config = dict(
    beta1=0.95,
    merge_dims=False,
    warmup_steps=550,
    adamw_weight_decay_other_params=0,
)
Rows from block 2, named by matrix and row number. Each number is 500 + 50 x the weight over its row's rms, rounded and kept within 0 to 999. All counts start at 0. Numbers have three digits each.
# convs0: reduce pointwise conv (model.blocks.2.convs.0.weight, 48x192x1x1), inputs 96-191
convs0.0:410512482485541535428460527577501602474521460522562479447608497482512463425512532428537422356498513465438502551485535550464405387498454422526496425511459571511423496474463523524554531390511498616504476421455563540464532451514458476501556443471550503462469506464588502491524482615587506549
convs0.1:458538445526468565507542464507485522521428453497529515485550545516471586490467421519457521515431517543425560497512509513456418525446537559438473507387420551456569416603424481477490490554545495401465437517556488532558512499492529556462455495447607423570441519492452497550479490579491545496
convs0.2:527480570589407590497488446368572497547499504431405576477457516511500494475531499542476487449503521530475502477572556499590406502549518518468585570510513447471592592640508467548515573580495493495568652543485534526461512526501542469516502489497478481557473401380545469478473507529512562467
convs0.3:441510507486511441414501465532509525545466515492508454606672561522510517384510557476549552534484539505497503584537498459386467455390493605435478435481478635494495582484488552454512489406532492563575503548576546517454481458459494498448571502517522495533509465508552565492488518546467482543
convs0.4:467547539501495507445455598487507468474473467472433459418381478529512449346510467589538469494386517565501476597536551539461519525457552574454419461574521543502408496422449529419508523476478505567439461519534495526509464492596514472498468446515510503410554508499423470518518454534525595426
convs0.5:573523503511445459548554627426531523524490512468413408446557504495477479488643518455545505437478479510416516579503524521592623519460569513500518555565429422521594558579449468429470512402434457414514484572568453457502453534531486491490556507543533458559528556496440469542475473518438509455
convs0.6:484517553545452536614581498525448446488497440462559410493399609453491518469491524474433506552580492521519540464552434527492501548366486448622529560402480419458643379498499477448489534599465511438457415464490401563515521572562543498529544480615394478527490494498368488536434485515581504520
convs0.7:569469425438515488521510608545511606466533482524507513523517501514499461491525476416551461545420499558487461481448464468556498444461517398483554486556470445520394479417447457441498456454482538386420396482394434564473494522427555504469510479478523487517494507546506513472460528519545494462
convs0.8:489516542583507490472537502488624454457592454546389583500482529488557518438483560523516466488521530600436456506518643501416420420493591486525472502582536459526519616536541509565399555589522509553540597449548537463499513495557467475515484499472576537533502440483565424483442475523477434467
convs0.9:469543502489544448437450464561393572424567479427630579508425548495591535493395487443470470560556459518522540549516451452391435492470442423526499534493475514476651399400486485496476497517538494495545507394438452469454488493499449542547451552450446420446464473540481478484470483458468397564
convs0.10:543533468478520504452439481618534530531479461509573434465461537447485531460539450467395601453519417500486482510462451590502487448395427498458470445556466633512573463501486550536497413456505468488506402500439566532457497502503504520546416489508483514415553512515421508418545501512499500543
convs0.11:520466469487486502469464466439466555411476503508466551467512529536497540490461508428505651416473486499557503521480379503483455566439415515510492563415474500452669409510533465538454627520506461507564540434445398585521494494531517495495510466469521422587407468549491543470541431468417578501
convs0.12:449535522488454568496482547519511446469543566516529516469544528605498455379385388553551533542520512498491509513563567554524476484426582456514498462448458475483460497489451545559476507534441535493491504494539541445511627522598625496603489516668494532566500569470542429443413506515441534501
convs0.13:564525519552472494587515643509467539556455503549518490515537485422411499437564542512553593456478560531493463498515486499631675512402522498497512482501485470602564447495481433427446492509508484527457476544503441489466510538525490480486503503465498458492533478474407553484562510498363515515
convs0.14:473509450478545485434496588654492569526485548427508549502539499488565496553566528372486560463470499435488456519536400516452363543514582546472415394459515607440451498503610514488474456529494478502491585468509634530534512550512510551453445420499526532545524477496568546536484529499536429547
convs0.15:480428555536634544519517454505403502517391472523468430583449411467563391537491544457641480450485465583509580470593426479450525510479492577532477456480514508577487440446538472450460510367527486424520515481450470453421492529429563529504530525384605501494434413452478461532489468528490583515
convs0.16:396537501483495489457485519559551452581462425568411485465418453467442518590508488461472477460515595582441464540569542510516438569554520543423491483628509512484453524481528570475553542470484503549472515528644513594475501570380628586453549484415489480492495368510493457506530510569561481373
convs0.17:492501442530433537523462425472534484439479458409492525435527581481500572489508457458501500412492552566508435501511496561546484547465509496522485518539478480534574341536546490555503552573541498697498444487483464547423543525561553506487483607499529457574520485459476527554499554499431549574
convs0.18:392505469448547444488481457475486515433493580429542432534510537498547501530493481497459474490540508533446478544527557479436495459493503409523459635498510520485675394488517511547499461541540463475587432493498472547567470561445458504523523437438563437527549457440296432530524476428558590471
convs0.19:492453433458495476456482457509484515416433497442564485446542532464451437623441499490494488579551502550546504517573589475516500496560426471494535431557538523503568440519516438585501549509494545552561425506467444506518486464465475521429444539501536536558528611460474442600463500487504654499
convs0.20:537563584467490530498536333434611486543555465424474563522447537468529557479500487529532456455522545569476521560523557439487450469496498440499562433498486433514527514549481442614576532522538550519442614569602532516502531446519599531501533540598549517558411443460641507543407501497466456469
convs0.21:502565557518409556599501492415568454561504447490395555403489522466460594489524466464441510459491438562565482557563557529519484521473436468515488490529487453530596472514522552497517536590431504538505581450533514436443535591504524441494507527538455529482616493477570521498467514544451412441
convs0.22:415544557435479485459543515543647536563465455492478322407498506457467455464563452460461523350476452543552500439520513551508415473464498534447455464569468531429452548480462516542578463409421483528583552499659678497477452516561532435543491449543449498526601447410472502577574538502500573466
convs0.23:574508578528467547504582485431441455520580451402526484446547491397457548470519543408556551501465501539448373501562439569549553458511497428566511530472492458530592492506514425451439477517459461512547487411465433542470476541503397484416486461563361487480470661479497424469512461496451445502
convs0.24:540497514614490540589518406446430474575540447457441467455551486433486545446595536480520579461506499475504393470569571464494570511548496419488536461465507406467624484558616457469495569547559435429493566427573523497433556559434434487422514525465380508576420507468596526516524513503455526466
convs0.25:508490523500441440495500510515548435426524551526480485547495500574507519407528536482576522440540570474566515430650427432459310570484493463509499483491515439497460454473446595559497512634537509475479539485456533501491527493530447444498498514556416530492503439449490540506437522467450549394
convs0.26:480529501500535459499500566505625502505423548535525464479551475543447547574496457523497550484452439409448468534557523456570520463552474497547473483510540465510548494435426485513581501424426510503489551522580636511571499475578422524488503491536480536507480568499489516655502537507509482460
convs0.27:462532604520449499598485584532503520637517533539469555545586479496523436490501532533475412572467518511503467541479581619519483427429579473549501627530532576573523539533530525488500480470549639584479531567585557557551497512421594620527527480470488496466397522493522559476587481565437447489
convs0.28:543473497502574514490420531403504528424545577516411474495420468426530468486426514438545388519518506515461417555491627463468544490469521573455444526549489549501626569446479448430620398419460499434442415502468441518521450473507522381546566462494495525523552461424442433467360447503557506495
convs0.29:486558509514485533438568459601559496588459526526510453565560504435495573540553446462484574438523516527421529461496441559472502562475463515497503438505425579527582486599420524479515495549543460473432494494657594548438488481582460471461452476465465523547453471496534457558423562545568504526
convs0.30:571463459537502496543523540372515504468535465551348447456434500510461554396482550436528499472387488484479571454548568504451524497464479534481454503557474556535549499513481566530426576553512492422496518529497501526497519472543541484432529471429441535578526511477427486514439434525492519407
convs0.31:529428511411558415458560549575579547431475476548556418492469435482613504391466540445498468513455418492626431514497514513484425543515555590500467550530476564544480451416456527444460453462513496417520493497486550537472476482453520467528517449520425544533599447593347479557488470412521528475
convs0.32:524466538499489478467458444452493336465582548479450486500609556553486533500480451501493465481452492495518497497603518548515511470453396626501510558624436440491699446581589512472423537500453531544483445442577494495529533549478534442482482517479557459485526464484463556515561514445424508534
convs0.33:476519518506546493417500579525505487390594545458452483571438545517536565479471479516530417535529416556546508512527479449465418471566441477523434556554451603529667403576466523486456429487510433476525436489497521471536516545594493433495499459542452412554474548495475468523423532497472402432
convs0.34:463546502487490575534480514491591570479461431480498491483650497477506440465461484501527537561468443566359537574546571464483449479493463481490475365559477439510473540422428526474503445503511495556480475449529562477451554597482584479515515481459556515433543482459485457534553560452519553528
convs0.35:385456499487529499511522444541483517447440451506477461570534497503478451464520501505527499438486514514490512498474426548536511482441432605500649421501491486519418508513500490519440470462526497449608533523511601517517600450445558438511571509490450472467502406495455438476443535581499419518
convs0.36:475469436493554519449495480480505482408550509500448586461557600484532560503461487474435484480528512545486524500523402481409444524449386575460463429525494484466585493455585501577456481574415526516452541492446453516477523577572457488541457518478541566475499485544552501500354449475418479502
convs0.37:457415512443488472502443540447398485512490408505466555475542556542477456519566415430530506362425501510444475435431470501506489524504458517468489421497447517583360518493446457552531488509519482486604520642514551467467532447534521467397453544489442458449440437420534545579505512612517402474
convs0.38:496511504493510528588423547411438492566550413491427453553410481469509461529542510489509462424592485514492460523454543488477620474439518555513610546571505390487480492459502413527462494482514454496482437512439483593495476535370511467499562478524565545500525442425366482480478475408429560446
convs0.39:401470465492515573550534407542542522465529519451462409479464487479434495490518451473511446409569511615522439471503541436454414577393489498512548423531456455411473510507606524440498515573536435462493536400576521485533486439514492498570480580514418512484506517456543525501453518588452562582
convs0.40:497625487432448456448542609618539509483464621477476514543476516501532487462481543525535518428453582442522493558414488467422505499521478391464439487510445580472410496529483484472534495487436534535563515549500530497439554501424483468437433422532474512490515582451447434485513434450525552461
convs0.41:450493477479522492558534526400511483526474458497603396488596480480584548524488498454512511493498477539563577482472458462507510584421465476455545527448511457444435442515506470541486520484505527436547557532550549501502541437482559433505499434537500560450603464545489415530512473462544492442
convs0.42:382537444509517433446477453542591565563460519534452399410518567415503495455623426524506485521507507479538504525496491479502551536507517433493482481517590407472515555547473536500504535443512466513504541580673716474454596503444411529500501461487513561555579466512525514569516488541563551491
convs0.43:434515527469543371489538418555520447559488467491452462428468418406459542420504478536476453502501480453422441444597436473517533546487510509575466451495474364492365469534540473457544522375442515433420521501538559457455526526550451484498492440562553484544529446406544551565548520521484592558
convs0.44:476565377452460499538529527552507504507455435519446485454393562495489651452509495461483498422510503483445552477517482435460474516507497452512455501519512585493474387540538464464402495519531526449448494387496482507487496514417510561401521536446461458546539566602450533459519524524530495528
convs0.45:542457514537462466438492621482449479510490515423480533471495437516506538483504420444491519437523499482467529578559558493596566549465521488370521538529524510444579557464417452387446549441452480487553566440494418449483444457475468511425509445514484563448529573497488425434493514480500457482
convs0.46:518608493514477483504544533502466487465532541588472491546572561590449612463520568600534485571448449482510460485584492498506453490492591540498444530459559516519515638467510503428543496483516492531505494552526530449525465465524570548432513570501519499584565471540466519532523503479432549578
convs0.47:527454602502535481538497400495567521614469441478423596470459534518440509488459481583483478484458498582514571459481469440377477479506467451520473382474472486602499679513496567538557504565526468582474544529420567553536483487575533446482463503476537574417375530446598469404436537493471505475